config.toml
train_examples = 26041
hop_length = 160
task = "enhancement"
learning_rate = 0.0022
magnitude_pruning = 0.5
weight_decay = 0.2
Rows from block 7 of a small spectrogram enhancement model, named by matrix and row number. Each number is 50 + 10 x the weight over its row's rms, rounded and kept within 0 to 99. All counts start at 0.
Before each channel's rows are labels from the 100 clips, of 14848, where the channel reaches its highest value: "responds to" is what is common among them; "lies over" is the class under the peak. Only what is clearly more common there than usual is listed. The data: short pieces for a synthesised band: melody, chords, bass and drums.
# conv: 3x3 conv (model.decb.0.1.conv.weight, 128x128x3x3, each kernel summed), inputs 0-127

responds to: piano-like
lies over: no chord
conv.23:44 45 50 49 50 45 45 33 57 56 39 63 49 61 58 55 73 65 55 43 57 62 50 43 35 31 48 51 60 55 43 46 50 47 54 52 46 56 60 77 54 44 53 47 54 54 61 51 58 47 53 50 26 51 32 49 50 40 50 58 38 50 27 57 42 58 45 47 49 47 18 53 60 39 49 58 58 43 55 32 47 48 23 50 40 50 61 54 58 63 44 55 65 40 44 39 52 49 54 56 50 61 44 51 46 55 32 54 57 49 69 51 62 57 41 49 22 62 44 42 56 46 33 60 65 50 33 51

responds to: saw pad; thin (high-pass)
lies over: no chord
conv.121:56 56 57 45 24 51 50 50 55 52 49 41 44 79 54 58 51 49 42 30 48 31 44 66 50 64 43 48 63 40 54 38 54 63 50 62 54 41 50 50 45 58 62 48 51 50 47 55 21 50 57 53 11 56 55 57 40 52 49 74 53 50 32 51 49 50 63 60 55 54 66 64 59 72 53 33 65 46 61 69 59 61 55 59 59 47 49 57 51 45 70 54 59 52 70 54 57 60 50 57 54 51 52 50 51 53 51 42 58 58 36 51 47 48 60 38 50 43 47 56 53 58 49 48 44 49 58 52

responds to: organ-like; melody instrument: organ-like
lies over: no chord
conv.0:56 47 55 45 50 46 50 39 61 49 57 55 46 45 52 42 39 45 52 52 52 50 48 52 45 39 26 00 41 54 50 26 49 50 50 29 56 64 46 44 61 50 51 50 50 50 42 56 46 45 44 39 26 57 45 60 45 41 44 52 36 36 40 49 61 52 50 54 51 45 42 49 68 64 52 52 51 45 51 45 64 58 48 53 57 50 62 60 66 69 51 61 58 39 52 64 51 57 47 48 50 63 55 49 41 48 21 53 50 64 61 50 50 48 49 53 27 38 35 48 49 57 35 50 50 34 46 45

responds to: reverberation; text has "room"; text has "reverberant"
lies over: no chord
conv.115:45 37 48 36 28 50 52 35 52 43 42 45 40 56 49 48 48 44 49 49 54 42 53 53 32 51 41 31 42 37 29 43 49 69 28 27 39 45 47 61 49 49 62 28 54 46 46 44 32 33 43 36 22 46 52 41 36 50 33 53 41 19 44 49 53 48 59 47 48 39 38 52 39 46 42 50 49 40 43 34 51 51 65 49 64 48 47 59 55 43 57 35 49 59 50 44 46 54 45 51 53 50 44 48 42 55 43 64 51 55 42 45 53 38 44 48 29 48 50 56 46 40 44 52 42 46 51 23

responds to: pink noise
lies over: no chord
conv.41:50 52 53 43 59 24 35 49 45 52 44 40 53 50 54 48 48 53 44 45 51 45 38 55 55 53 24 49 42 55 45 33 56 52 36 49 46 49 56 49 43 61 50 52 49 41 50 53 45 48 51 52 44 46 33 42 49 52 50 56 50 30 52 51 33 45 28 57 34 27 30 42 43 40 45 37 49 38 38 41 43 39 52 26 37 33 32 41 42 59 26 36 24 12 44 43 55 33 51 54 45 54 40 50 46 53 50 49 53 51 45 43 47 43 48 66 50 55 45 45 49 39 51 52 50 48 40 53

responds to: quiet level
lies over: no chord
conv.20:38 51 69 50 70 35 50 22 42 54 43 62 72 52 55 54 59 57 49 59 59 61 47 47 44 60 61 50 73 53 51 72 50 57 54 48 49 61 58 64 41 47 45 63 52 50 48 42 66 50 77 48 68 50 46 47 49 45 50 69 52 50 62 66 38 50 54 42 54 46 41 50 50 52 50 65 50 45 52 31 50 36 21 50 43 52 50 49 61 72 25 62 50 35 39 36 42 50 52 35 50 46 50 45 46 51 43 51 47 43 52 50 60 43 49 43 38 50 58 47 50 43 29 44 44 46 50 48